From a checkpoint of a small contrastive image-text model: 6600 steps.
Rows from block 5 of the image encoder of a small contrastive image-text model, named by matrix and row number. Rows with one number belong to one neuron. Each number is 128 + 32 x the weight over its row's rms, rounded and kept within 0 to 255. All counts start at 0. Numbers have three digits each. After the name is the row's rms in percent of the matrix's.
After each neuron's rows are labels from the 100 images, of 14848, where the neuron reaches its highest value: "strongest on" is what is common among them. Only what is clearly more common there than usual is listed. The data: rendered rooms with furniture.
# fc1: MLP up (encoder.blocks.5.mlp.fc1.weight, 640x160), inputs 0-159
# fc2: MLP down (encoder.blocks.5.mlp.fc2.weight, 160x640, transposed), outputs 0-159

fc1.376 101:128128128083128180128086128128029128128128200128128077128128128128088128128031084128128128128128191066128128177128128128128128128128128174128128128128128090178128128128128128128169066128078128128128128128128171089077062128034128128089128168128078212128128128128128128128128128128128128076128128128072128128128128077057128128207128128128128087128128170207039128128085128197128128128128128128128128128128189128128088177128128128177128128181128090178128128128172069128177128174128128
fc2.376 092:128128088128128063128128128223084128128128128128128128177128128128128128128128128128128128128128128128097128065128128128082052128128128049128068128128198128076128181128128128128078128128128176079128128039128128128128081190185128199128128128128195128128128128128128128069128212128128128128128128128181083128128200128177128184128128128128128179128128128059128128128171066128128128128191128128068128128128128128128128224128128128128201128068128128128186128193128128128128128128128057
strongest on: barrel; largest object: barrel

fc1.45 107:128128202128128128128128128128128128057128128175128091077128128219189128172128128241128128163128175128041128128128180128128128128128128128075128128128188128128096128175128175128185128128128128128128128128180165160128128091082128128128128128128183076128128128016128128128128128128128128128173128128128128128058128128128098172128171128128177128128128128128128128128128128128128095069050128128066176059128128128191128059128128128071128128166128128178128128206128186128190128128128128
fc2.45 113:128081085128128128167128128128128068128128128128128128128128128128128128128128077073094211128216165128082036128128128128128195128128128076189090128160128128128128187078128071077090194192128128128128128128095128198128128128128096128052128128128128128222021163196128093128081128128128067128128128128128128128128128128128128128169128128128198128128128128128128128128095173095182128190067072128128128128192128089128128128178128128128182128128128128128128128091128128128128128128088086
strongest on: flower; largest object: flower

fc1.499 099:128128184128128170076128076128049128128086128061085128183181128128128128199128171179056128128173128057128128128128128128128128093128128128086128176128128128221128128128128128128128128128128094128128128187062175128128128128128128128128128128071173084128128128128128128159088128128070128128128128128128128077128128173161169128128128128128128076128128168170128128078128181128128128128128128189128128189128128128128213167128128034128128128196128128254162183128128128128093189128128128
fc2.499 102:163063183167128128172067128128128050128163214128128128128071128128128128067128174078042128128096128128128036128060128128128192128162128167128128128177094094128128128170128128128128062128030128128128098041128128128075128128128128128128077128128128190128128128168128185128077128128128128128128128128128128128194173128128128177128128199128128128053128128128128128128078179128128128182128128128128128128128128197085128084128128128191128078128095128128173128128128128128128076128128128
strongest on: barrel; largest object: barrel

fc1.153 100:128128128128128128128128128172128128080128128128057128128168128128128128128019086128128186128077185128128128128212051128128128166175128128128128128128128128128128176128069089088232128128128082128128128128128128128128168128128128128128128191128128128091128128128128128128128180128128128128128181128128128177050170128055128128128128062128199077128050090075128086128081172128184128128079128128128128128128181128128222128128128128128128128128190175174128128128128128128128128173128217
fc2.153 093:128128128128128128128190128128188188128128128128128080128128128128128128128096128128128128128092079128128128128069128128201128128128193081053128128128128081128038128128128174128027128069128128200128052083128214128177196128128128128128065128128128128128128049027128128128128128128128128128193128128128128128128128128128075048128128176128128128128128128128128168128128213128054128128128128128128128128128128179128128074162128128128060128128157128128128128078192128128128174128128128
strongest on: purple walls

fc1.601 075:128128128128128128183201128128128128128128128128128128128024209128070128128128128067128128128128128128193128046128128181185128072128128079128183128128183128128128128128060128128128128128077128128128128128185128128043128128187220128128128195128055128128128128128042128181128184128128191128128128128128214128053128211181128128128128128190128128073128128128128202128074128128128184128128128128128128128128128128128128128079128128128128128128128128128128128128128128128128080128128128
fc2.601 076:128128128128075128128128196036174128128128128181128128128128128128128128128128128018128128128128054128128128128071203128128128128128128128128128128128128047128077064128180128128128128128128128128128128128057128183128128128128128128128000128128128084128211128086128179128128128128128128128128055128128128161128128128128128128128128128128128069128175128128128052217246128128128128128186128128128128128128128204128128128128128128128128079128128128177128128128128128128128075128187128
strongest on: purple walls

fc1.202 102:168128128201128174128083090128128166128128083128128061128128128128128128128201128128128128128166128064076128128128128128128128128195182128179092128128128128128128128167200128128128128128128128050128059076203160128128128128128059215128128128193163128128128128128128128128170128128201090128128192073128128128128170128202128128128128013128083128128128128128128128128128128128128128168082084128128128128128128128128128128128128128128177073079128169128128205128128128128025083085128128
fc2.202 103:128128128128128128128128128203128128044179081057070128128128128128128050128128197128063128128128156128055128128128179183128128128128128128050128159189128087184128128094128128128128128194128128128128128076128128128128128128128182128128128128128128128196128128128128128186084128176128128128128174128128128164206165128128128128128128087128189128128058195128082128128128087181087072065128128128128068128172128128128181163189128128204128128128193128128128083128128128128185128128076128
strongest on: barrel; largest object: barrel

fc1.114 085:128195128128128039128128082074128128128175128128175128128128128128044128192128188083128128128128128179181082128128064128128128128066128128128128128128128128128166128128128128128128128128128128128128046069128128174128128225128066128128128128195181128079128177184078174128128128128184186128128128128186128128128128128128128072128060073175128128128128128128128128219128128128073191128182128128128128128082128079128128128128128128128128128074128128128128080128128128128189128081204128
fc2.114 073:128128128128128128128226079084128194128059128128075128128128128128128081128128184128128128128201128128128128128128128128128128178128189128128128128128070128128128128078032128128128128071128128128128128128084203128128128128128128128128187128128088128128128128128224128128128128185128128128128128128128128128083128128047054128182068128128128128128128128128128128201128076063128128128128128081078128180178128196128128128128128128128188128036042128128128066128182128128128128128128191
strongest on: red walls

fc1.9 086:128216128128084128128043128128128128128128185128077128128128128128128128178083170128054128128128128074072128128034185128128128128128128191128128128128077038128128128128200128076128182060128128077128080128200128128128128220128128067128128081128128128128128128128128128206128048128128209128128128128128128201128128128128128128128128128128128128128128128128170128128128206128128128128128128128206128128128169128053128128128128128128128172076128128128128128128059128171128128128128128
fc2.9 074:128128128128173128128128128128128128060128128128128128128128128128184128128081128128069128128128128128128183179128128128128128128042128128128072128057069128128178195128128128054089128128128128128128128128128213077128128128128090128049128128128128128050086128085065128065128128035244128128128128128128052128128077128128128128128128065128168128128128128169128172128128058128128174128128128128128128042224128128128128128128058128128128128128128128128128128128208128128128128128128128
strongest on: red walls

fc1.443 089:181128128128128199176201057128063068128128128128128180128128128128128128073066128128128128128128128128128128128128187128128128128128128128128128128128128128179178230128128177178128128128067083128195196128076172128128128128128128072170128128128128128128128128185128128128128128174201128128075128128128128128128128128054128128206128128128128128128068128128128128128081128128080074078128076128182180203128170128128128128169128128128054128128128128128128128128128184128065047128180128
fc2.443 069:128128204128128128128128128128128128128128128128128128128041128169224176194128178128128128078074128217128128128128128188128128128128128128128128128063193214128128128128128128128128128128128128128128128128189040071128128128039128128128128047128128128128069128128128163128128128128128204128128128128128128128128128071053128213128128128128128128064042128128128128128070128128128128128128128128128128128128128128183128128128128128072128128128000128128128128128128181128128128128128128
strongest on: barrel; largest object: barrel

fc1.238 093:128214174171128128128128128194128169128177128073181128128184128085163128069128128128128128070128164128128078128128077183128194128128128059211128128128017128067194128128128128128128128128128128128128079128128128074128082077128128128079128128128128175128128055084081045128128128128128128128070187128128128128128128083128128128128128128075128128128128128050128194128128128128078077128128128072128128128128128128128128128128128085128128128128068128085128128128128128187078197128128128
fc2.238 089:128128128128172128061128128128128128128128128128223170128128183128128128128128128089128128128128128128128128128128128062128046128128069128128087128183189128128128128128128081128128180128073128068128128128128128128128128172128162128128128071128128128016128128128165128068128203128128193128128069186194128128128128128174128128128128179128128065128128128128128128128041200128057128190128128128128128072128128168128128083128128128128128128077166128128128016128128128128128166062128186
strongest on: pink walls

fc1.250 101:128128224085128128128128190128079128128128079128128190128180173128086128180128128128128180128051128128084128091128128128010128128128063128175128180128037128128128085128128128083095128193128169128128128174128128128128128038128085128167128128089169128128176128128165094128128186179128168128128128128076128128128128128128128167128128128128128128128128091015128204128128128128128128128160128128128128128128128128128090128128128128051081086128128128128128217085128128088128128128128128
fc2.250 093:182128128128128181195128128128128128072128128128128128082128128128128128128128128168128128128128128094128128128128128075041128085128176128128128128128128128054172128128128128128166128128074048128184128128128128174093128128128128168128173191082067128189128128128128128128162128128128128128128128128128128162221128128215068128208128128204128128128183128128128128181194128128187128128128055128128128128089128128128128128128128050128094128175128128128128128195128045178218128181128128
strongest on: purple walls

fc1.392 085:128078128128128128128128171128054128128128128128079128051128073128128128128128128128128128128128128128128128128185184128128084128176217074179128128128128128128128128128128128128128128128128128128191128187128128040128128074199128172128128079182128128128128128074128128128128128128128128128128128180128209128128128084128128128128128128070192128177171128077128128128128128049128128183128128128047128128128068078128128128128128128128128128128249082026128128128078128128128067128060128
fc2.392 095:128128128203128128128128128128128184128128188128128094128175128128128128128128077128128066128062059060056128182128074070128065063128128128128128128128128128081128128128128128096177128128092128128128128128128128128128168128128128128128128128128244128128201128128064181128128128128172128128128128036128165175092128128241128054128128128084128086128128128128128128128128128189128128197128128128058128128128128128128128128128128128128128128128128087128128128128128128128072026184081128
strongest on: green walls

fc1.213 081:128065128128128128128128128128128128128128128074128128128128226128128128075128128192128077128182128128128064128128182128128128189217128072128128208128128128128128128128185128128128128072128128128128128128128067128128128128180128128128128128128128128128128181200128128128199128128128128128128128128128077184128069128193057179128171183128128128128128128128128128128128128063128128128201128128128128128128128128044128128128128128023128069128075128128061084128128177128128128174205192
fc2.213 084:128083128128088175195128073184128128084128072128128082128128224128064066128128128128128077128128128175128128128128077128128048128128128128128128128060128128128128128128083128128128128128128128128128128128200128128128128128213128128201128175128065173176128128128128128128128128128201128076128187128128197128128128128128128071128128128128128128128128128081128128189128084128128128067002128180128128128128170188128128070128169128128079197080061128128128128128128128128128128128128128
strongest on: purple walls; lamp

fc1.310 098:073128128170128196170128195089205128176128128128232128128075163128161128089128172128191128128171066128128202218166128128128128128128176128128177128128128128128128128054128214128128128128189128128083128128085128128128084128128080128128128128173079128128128128128128090181175072128128128128187208128128128128128065082171128128128128128058088128128128128128128128082128128128128128128128128128128128128209128084128128128171175128128128128128174128128128128186128088171128128128128184
fc2.310 099:128128128084128128128193128128128084128128128082128128188080086128128051198128128214128128128064188128128128063128128128128128128128194128128128078128128128128062128094071128128128168183128128128186033128128128065128204128085176168128128128031168128168128128093128128128128128128128180169241128128128128128128128128128066128128128128128128128128128128128128096128053128079128128128128051128128210128056128084128128128128128128077128128128128128128128128128128128128128085128128128
strongest on: red walls

fc1.277 093:048128128128128128128173050128128128128172128128128128128128128128065128128128065128128128072049128190128199128128128079082128214128128128170172128128178128041128128128128058068128128128128128128128128128128128128128128128128128128128128178081091205078175128128082192200128128184128128128128128128172062128128128078128128128078128128039178128128128128128128128081128128219128128128128128128088128128128128214128128128128128128128128128128128128128128128088128181128128128076054172
fc2.277 103:128128128128182128066128197128178128128128128128128128128128128128128128128128128128054128128159080128128128128128163077128128128084128065128077128128128128164128128128128184164128128161128069096128128128128128163128073128079128087182176128128185128083128128206128128047079061128128128072128128128081085128128128128128128128128203128073187056128128128128128128090128038128128128170128128054128128128177128128128197167166128128128128128194128094128128065193128128128047049159128128
strongest on: red walls; count: zero

fc1.527 088:220128128128128128128128128128128128128069128128128052128128128231128128128050128128191128197128128128128076128224083128128128173128128128128128013128082128128078128031128128058128174128128128128128128128128128195128128128128128128128190172128128128128128128128128128128183185128128070128060128128128128128128128063181128128085128128128128207128190128128128128128128128128128128191079128128185128128128182128128128128069192128128128084128128081128128128074128128128128128128128128
fc2.527 099:128128180128128128128128161181128128071075128128128128174128128198179128065128128128128172128128128048128128128128128128128128128128128085128128128128084128128012063128128128060128128062128128128128128128196091192128128128128128128171128128128128198056128085128056128128128203128128128128128032128128072175128128128128128187128128128128128128128128128042128128128128128128128128128128128128128184128178052128182128066128188128128189128128128172128128158128128128128128193205128128
strongest on: teal walls

fc1.315 083:191128217128128128128128128128128128075128128128128039128042128220128128128128128216128083128128128203128128128128128072072128128128128128074128128128128128128077067128128187128128128128128172128128128128128128190128128128128128128186128219069189128128128204128128128128128128128128128128128128128064128128128128128128128128128128128128217128128128128128128128128186128087220128065128128128128128128128076074128069128128128047128128128183128128128128128128059040128128128128128128
fc2.315 086:128075128191128128128128068128128128128128128128128128128128128128128070128128128128128128128128214128128128176128128128216128128128128128128128128194128128053128128182128128128163046128128128128128188184128128173128018128067128128128128084128128128128128128128128128128128128217128128128128128062209128128128183128128128128128128128202128128128128128128128128185128080195128128128128087128128128217077069128072079128128061128128128065080128128128128128128128076128128072197128056
strongest on: flower

fc1.421 079:128128128038128128128070128128128128128128128128128128128128069085128128128128128128186128128128128040174006128128128128128128128188128128128128212128128128128128128128128128209128175128128059076128128128128128128058128128128128128128128128128128128128128128128128000128039128128128128128128128201128077128198128128128128064128068128128078128128128070128128128128128128128128128128128128180188067128128128128128128186128128128212072128203081128128128128128178128128128128128128128
fc2.421 076:210206128128128128059128128128128076128128128128128128128128128128128063128178054128128128128128128128128128128128128080203128128128128128128128128220195058058128128128128128128128128128128128128128128128128128128128128186209128061037217230128128128128128128128128128128128128128046128128128128128128128046128194128062128128128128128128128128197128128128128128128128128067128128128128075128128069128128182128128128128128128128128128128128128128128245128128128128187128128128182128
strongest on: red walls

fc1.592 095:128128128128128128167128128128128128128173128189077128128179128058185192172128128128067128078128128128128183128128128075088128128128128199128128128179071176128201069128128128128034128175055128128128080072128128128128166128128128128128128165128042128128176182205063084180128128128085070128128128128191128166128128128128128128128128128128128128190128128128128193128128128128128128128128128128128128128128128225093128128128184128128128128128083128060128128128071128180064128128128128
fc2.592 098:128128088128128167128128128128128201128085070128128084128128128128128128128128128128128128128128128128163128128168128128128170128128203128128128128085175128087215128128128098128128065128128085084206085128128061128215128128128161128128128128230128064128128128128128128188128128128067173128128128128180128042128128128183171128164128193128128128128128128128128216128128128128035128128199128128128128075128128128128128169128170128061128128128128077128168128072174052128128172128128096
strongest on: flower

fc1.540 114:128128165097128076128128167085173128044128128061128128128157128128172128088086217128128128128128128128090128128170174093092047128128128064128128128128064089128128128038128128162128175128128200128128128128087128128128128128128092128128128128172128096128128081179184163174128085128128188069128181100128190128128128128128128168065200128128128128128128172171128128162128166128128191128128086128081128128204128044128081192128128091128085128128128128164128128128128068090128128128128128
fc2.540 098:128176128128178128128128061128128045201191128176128128195128128128128128061128128128078128128128128128128128128128128128128128128168128187128083074192128128128128191166040128128128166128128067128128172128090128088164128092128128011128128128128128128128128128128128167167128090128128066128128128054174128128164128128128085128128092128128128067193187165128128128182181128128128128054128128128095128128128128128128128085128128128209128184086128128128128084128128128128128194051128128
strongest on: purple walls; black walls

fc1.354 093:128176128128216128128128128128181128128128170128128128180191128188128128128062128128128128173128128092128064128128188128128085128128216128128128170068075128172128128128128128128128128128128128198128167080170128072128128166128128193128182128128128053128128128128128086128196128128090128128128176128128128128128177128128128081128177128128128128128128128218128165128195128128128039182175070084128128128086128128069082128128128128016081128182128128128128128128128128168128128128128128
fc2.354 081:128052128128128128128128128128190128188128128128071054128128128128180187206128128128128128128128066128128128128128128128183031128128128128128128128128128128128128128072128128128128128128128206062128180128128202128128128128128215128128128128128128078128185089059021128128128128049128128128181128128128211128128128128173128128072128128128128128086177083128128043128128128128128128128128128128128128233128128128128128050210128128128128128128084128128128128128128128128128128128128128
strongest on: black walls; window

fc1.268 094:184128094047075128083128128128128128128170128128128128128128128128128128128128128023128128174128128128128128128074128045128128128128128178128128207128180128128168128180128128128089128128128168200128180186128128128051128128128128045128128128062128128128128128128128128128128084128128174128128128224079128128074076209128081064128128128128047066128128128128128128128128177128128086128079128085128128128128128128128128194128128128174128128128128128170174128128204128074128128128061128
fc2.268 101:128128192072189128128128128205198128162128128128128128128153128128128128128128128128179128128128128128128128128203128128128164128128128060128016128174183128128128128177128094053128128128067201078128167091128077128128078169206128228128128128128128070128128082128078128128128128128128063164128128128191128128203128068128128185128128128128128128128087070128161128094128128098128128128128128059128128128128128128128068128128128190128128128194128082128128128128128080157128128172128128
strongest on: sofa; count: three; largest object: sofa

fc1.430 102:128128128128128128128210128164128128128128128067128211128128088177128128128128198128128128128128066128080211128128128174174043128088128128178080128128128128128173128128169128128088128175128081128128128068128128128128128177208128128198059128171128050178177128128128169050083128076128128128089084128128128128128128205080128128128128128164128128083128071128128067083128167128128128128128128128069128128128128128128087051182128166128128128196128128128128128128128128128128128077128128
fc2.430 098:128128075128128128128128038128181170128128128128128128128074176128128128067086128128089128079175176128091128128128128061128187128128196128128178128128128170128167087128200179128080128128128128128128128128128128128128076128128187128128128128128086128156128128128128128084128128128128034163128080168171196033128128083087128128167128176128128083128128074128128128128128128073128128128169128128075128128185128128188128128128128049128128044128128128198128083128218128128128128128128080
strongest on: flower; green walls

fc1.605 080:128074128128128128128128128128128072128128208128128128173128128128128175128128128128174128128128198065128128128128128078000128128178128128128077128128128128128128128128128128128128128128128128128128128128128128128128128128128203191128128191128128128182128128128128074081128231128187128128128042128128057128128128128213128128128128128060128128058128128128128128128128128242128128128128176128048184199128128128128084128128128128180128128128128128128128128128192128128128128128128189
fc2.605 063:128128128128128128128043128128128128128128062128201128128128128128128128128128128128199060128128128128128128128204128128128128128128128128128128128128128128128128128128128128070128128128064128128128039128128128128187128128128128065128030128128128128128128128128128128004128128128128128128128128128128128024078056128036058064128181128040128128202128128128128128128193128128128128128128128128128128128128128128128128128128128128128128128128173128128128208074128128128255128128128128
strongest on: sofa; blue walls

fc1.271 106:057128060079128128170170128128186081128128128128087128128128128080069128128128209128128128128128175175128128128128195128201128088128128128128128083128128128128084128128128205180128128072128128128128128165128128128128128128128090128128219128084166082128128128128128128063128128128128068175062128128063128128167128128128182198095128192128128128168128128128128128043084128128128128227128128128173128128164160128128081170128076128128069128128128128078128128128128128208128128128128182
fc2.271 099:197128128128128128191175128070128128128128128128128128128128128128128197128128128128128128128196128128128128128185128128162074128128128219128128201128062097082128128128128128128128128182128128128128128192077154128128067192128128084128128128128128128128128128128201128128128128128060128128128128039128176128094128128128128128128128195188128128088128128128183128128128128167052178128182195128128089128128128128177169128176128163006128065043128073128128128128128163128128128100128128
strongest on: purple walls; green walls

fc1.146 106:128093128128128128095089093128128128128179128128169128128072128128128128188128091128168128128128162176128128128092090128128076128128128091128166128128093128128059128178066167128128215194128128128191128128128128168128128173128088128128128092128128214078098086084204128176128128128128128128128172183128128091177128128128090167128189128182178128174093082128128166128193128090128128128128128128128128167128128128048128077128087170128181163128170128128088128084207128195128128128068071
fc2.146 100:128128089081051160128128183128060179128128173128128128128069128082128128128128128128128128182128075128128128128080078128128128085128128176128128128128128128128128181128061128128185128167128128128128171163128066128128128128128128128128128128080128128128172128182128128128128128199067128172128185055128186128128128091162128128196128128128128079128078165128171128207128128128128078128128128128128055056128128247062128080128128128128128128128128128051128093079128128128183128065128128
strongest on: green walls; brown walls

fc1.289 099:128128128164128072179058128128128128128185128128128050128128128128128055181175128128128128128128128128128128128128184128201128171128173128128128128128128128128128128128174069128128091128128058128128128128128128069128128128178128128128128128175128050128128168128128128128128128128183128128128055069172128185128197128179128190024167128128128128128128128128128128128090063128070128128078073128128174128128047128128177053128128085128128128065128169048128128128128128186128128074128128
fc2.289 106:128179128076128166039128128128128128128128186128128128128128168087128128086128128128160128164128128043128128128128186171128128128050128071128034128223128063074168128128128128128128128128079199064128128128128088102128049174171128128077196128162128128128182167128128128128128128081128128128128181128175128128177128156090128128128128128128086178128128128128128081128128128128128128128128128128082128128128128128128058128128128059128201073128163183128083191128128079128170128128128128
strongest on: sofa

fc1.584 130:085128128128172095128128178161188128128065128128074128181128089128128128082128186128128171184128092128128075128128094128174168128128128128101092157128157128167163082128128128095128155089166094128046183093128128128183128128197167128128128172128094128128128084172081128066093162192178128128128171128128128128063128160128128128091128067075128179128057128088128083128062128156094128172075128174174128128163163128128128128128128128179128128128128128128128128055076193166128081128161100
fc2.584 130:054162191128094128128128150170063128128128128157128128128128128128157128171128166128169128128106056184101061078128128128051128128128077128128128128128128128128128091128168054128128078128128166128128163128186128128128199128196070128167088128093196174161159168128128168128128128212128128172128128128128091128128128087182128080128169083128197168128128163088128128128088179128068128128103089183128128128128128081079077128128128085128128128128155128128177194093094128073128093128128092
strongest on: barrel; largest object: barrel

fc1.223 132:188166087157128128068172128128171128128128128128128194128128128128128188128128102078059128128128170128128128128055083128128097128169085094199154069086155128074128080128158128166128165128128074128128081094128128128165128182180094128128128128160128164128128183128128083128128094128128128175163128128128128128069128076094085090194128128128061128128128128128059128128128128128128128169208128128163166128128128165128128071079041084128128195075128074128128077128128087128155059128128128
fc2.223 131:128128060128128128128080128059128128164128128175128128159189209128170128128128128128153128128166225128165039128163152186072076090175128128174220128187128170068128128128128061128128128128092152128128128096128128128128128128070092162128076128128096128128128128128188086076128128162128128128065128128128128128163128128128054128128161128185128128158128074128128128128128079182128128128155128128128128086172128128128128128162069083160128097128128152065171128053181128128128128166128094
strongest on: flower; largest object: flower

fc1.93 078:128128128183128128128128128078128000069064128128128128088128128128128128128128197128128067128128128185128128128128128128128192128224128128128128128128043128128128128128128128047128128061128128128085128128128128128128128128128128201128128128128128183128128128128128128128020128128128128128128128128128128128081128128128128128087128083128128205128128128128128172128184128128128184128224128128128128128128081227200074193128073128128128128128071128128128173128128182128128128128128128
fc2.93 078:128061128052128180128128128128128194167171128064128128128128075128128128019128128128128128128128128076128128179128128128128128128128128128128186128128084232188128128128128128128128232128176128128128128128128128128128128128128128128128128128128128128128128128128128128128219128128128128128076128128128178128128128128059128128128128068128128128128128128128128128128128065128179200128041128128128190128128128128128128128128128128071128128202128128128066222128128128209128128031064128
strongest on: purple walls; blue walls

fc1.288 106:128128128165128128128128128061128128128128128128192128167128128128180171187128186128085067128128128128128128128128128128128173128128128128080128128128164004128086046128128128128128082093128128128128192171174128062128128128128128128128128128128186189167178128072128128128128128128128128128201128084128128167128128128128077192128185128181168128128061079128128128162090236128128169128168210128128128128128059128128128128089128128128128128186054128128128128128128128064096092128128128
fc2.288 101:128093081128128128128178128128128128128078128041128128128128128128053128128128071128128128128128128128182128128128128128128128128128174128128128171088086128197128128128196128216128128128128128083128128020128128128084128128128173128128128189128165128128128128128128128128173128128091232128128172128128128175128128128059187065128128128192128172074128128128128128202173128128128178128128076057128128128073171128089183128128057128201128128174128128128128088128078128128079128162128174
strongest on: red walls; pink walls

fc1.633 079:193202128055128128128128128128128184128078128189128128128128128128128128128128128128178128128179128035128128128128128128128128128053205128128175192128128128192128128070084128128128128128128060128128128187128128128128128068128128128128045185128128128066128075221128128128082128174128128128128128128128128128128128128128211221128128176128128184128061128128128128128128128128128197128128128128066128128128128128128128128128128128128128128128049128061128128128190074128128201128128128
fc2.633 069:194128128128128199128128070033128128128179128128128192190128195128058071128128128057128128128128065196128128128128195048128128128128128128050128128128128128128128128128128128128128128128128128128070184051069128128076205128194182128128192128128128128071128128052128128128128128128128128128128128128128128128128065128128128128128128128128128128128128128128128128174128128066128128128128215128128128128179199128128128068128190128128128068128128128057128128128128128128128077128128128
strongest on: green walls

fc1.71 139:128128128128128096128128128128128187128066079128085128128128128128078128128128128104059128189128201157076173128128128092198128191128156128094128128128100128170128162128128076128172200128128128128078128128094128128208128094248128128128128169071128128187159128128128166128088089128128100170177128128054128128128184128128128128128128128101219082128128128060128128081128095158161128159092097128128128128128128072097128180089128128128128128128094128192084128128128081073184128084128128
fc2.71 152:200128074128155128158087184128128128152170086128171128128128128055128128171128060128077203128128128176128128057128128190128128101128128190128164128128211128176156128107128128128128128090157128128128128128128128128050128128052080128128128092177064161128128169128128128034091128128128170128128128128128128128063160128078160128182128128158128195128128128180072128098128098100128128093128128093128128128072091128080167128128128064128128098128128179157176102128094128166192100128156097
strongest on: flower

fc1.149 087:033128128128128128046128128128128128128128128128080128128076191128128128128079182128128128128128175128128128128128128067128032170208128128128128128077128128128128128128128128042128128128218128128128184176128128128128128084128128178064128128128128088128128061128128128128128128061128172128165185221128128128128128168175128085077128085128128128128128185128184128090128128088072128128128128128128128128083128128128128128172128175066128128167128128226128128128128128058128128191128128
fc2.149 082:128128128128066128128128128128190193128128128128128128128128128046167128128128128071029128128128128128128189128128128128128181189183128176075128128128128076128128189128128128128128064048202128174204128128128128068073188060128128076192128128128068165128128128128128128128128128128128056189128128128128128128030128128128128128128213128128128128071128128205128128128128128128128128174128191128128128128128128128128128128216128128196128128128128128128085128128128128128128128128128128
strongest on: pink walls

fc1.374 096:128079128128200128128128128049128171128128128128128128128062128128128128128184128128128193128128074128128128200161128128128204128128128128128128128128128128128128128128128055128078128128128128064166128128128128128080128128128167128128128186128128128128128128196195128128065128128164009183128128071128128175128128128168128198128128128128215196128161128128180128086128076128059128128128064037179128128061128128128128128128128128128128086128171128128184128170128164128128181128128128
fc2.374 106:128086128128128128128128128209187128070128128177128128172128092189074128055067128161207183128128096050128128128128128157128128128088054128128128096084128128078055128128128128128181128128128128128128128128169128128077128206128128128128192128128128128166128128128128128128183128161195171043128128128128128128128128166183128128128178128040128128128128163128128128128128128087128128175128205128006047128128128068128128128128128128172128128128128128128095128128128128096128128128128128
strongest on: teal walls

fc1.502 094:083128128128128128200128128169128128175128191128128128189172128179128055128128128211083128128128128128128128064128128128128128128064081176128128128128059128128077128128128128128128128128128181128042128128128128128128128128182128074128128128128128128128198128044128128128128128128128128080195128128128128128128174128128128128043172179128180204128128168079128128128173128065128128128128193084055128200128128128128128128128128086061128128128128195128128128128084185128193177128128128
fc2.502 104:086128128166128128128128181214065128128128128128128128173128128128182128168128172128128078128128128074128084128128195101128128174089128128128128095128091128128128212083128128128128128128199072128128128128128170128128128128128128187128128183128128083128128128128081128164210180067073199092201128128063128128128128128128128128128128062167165095128128182128071128052128081128128128128128128154128128199128128128128090128073128180128082202096128188128076128128075128087170128128128128
strongest on: pink walls

fc1.35 079:128128128128128128128128128128128128128128128128058128128128074128128128039128128128128128128128128128128128128128128128128128128128128128128190128200128128128128213128128053064128240128128043128128128128128128128128128128128128128128058178128064128084037128199128128128077128128128128128128193083185128128128207128198128128128128128037208128128128128128128128128128083128128084203128128128128128128058128128128128128128128128128128128128128128128128128085228128211128128128128196
fc2.35 087:128128044084128128167011128067128128128164128128159078128168128128210128128128128128182128128170128077090128065207128187088128128128128128128090128128171128128128089128128128128128073128128128128128128128128013222128128128128128128128128079190203128128128128128128128128128128128128128128128128065237128076128128128128128128128128192128066128092128128128128179128128128128128128128128210212128128128128128128128128128128128128128128080128128128128222128081128128128128128128128128
strongest on: sofa; largest object: sofa

fc1.220 075:128128128128128128201128180128128047203128128008188128128128207128128081128128128128128174077179190128128128128128128191128128128054128175128128061128128128175128128068128128128128128128128074128128068128128128128128079128050128128128128128128128128128128128128084128128128182128128128199128128235183128128128080192128128128128128128128128128128128128128128195128185128128128128198128128128128128128128128128203128128128128128128128128193128128187070128128128128128204183128128128
fc2.220 062:128128128128077128128128128040128128128128128024128073128128128128036128128128128173128128128128201128054128128128221128128128128128205128128128128128128128128128128128128128128211128196028128052128128128128128128128128074128128128128128206128128128128128128128128128128175055128128128128128128181128128128128046224128055128128128128046128128128128128128128128128068128128128128128128128128128064128200051212128128128128128128128128128128128128128128185128128128128128128128128128
strongest on: red walls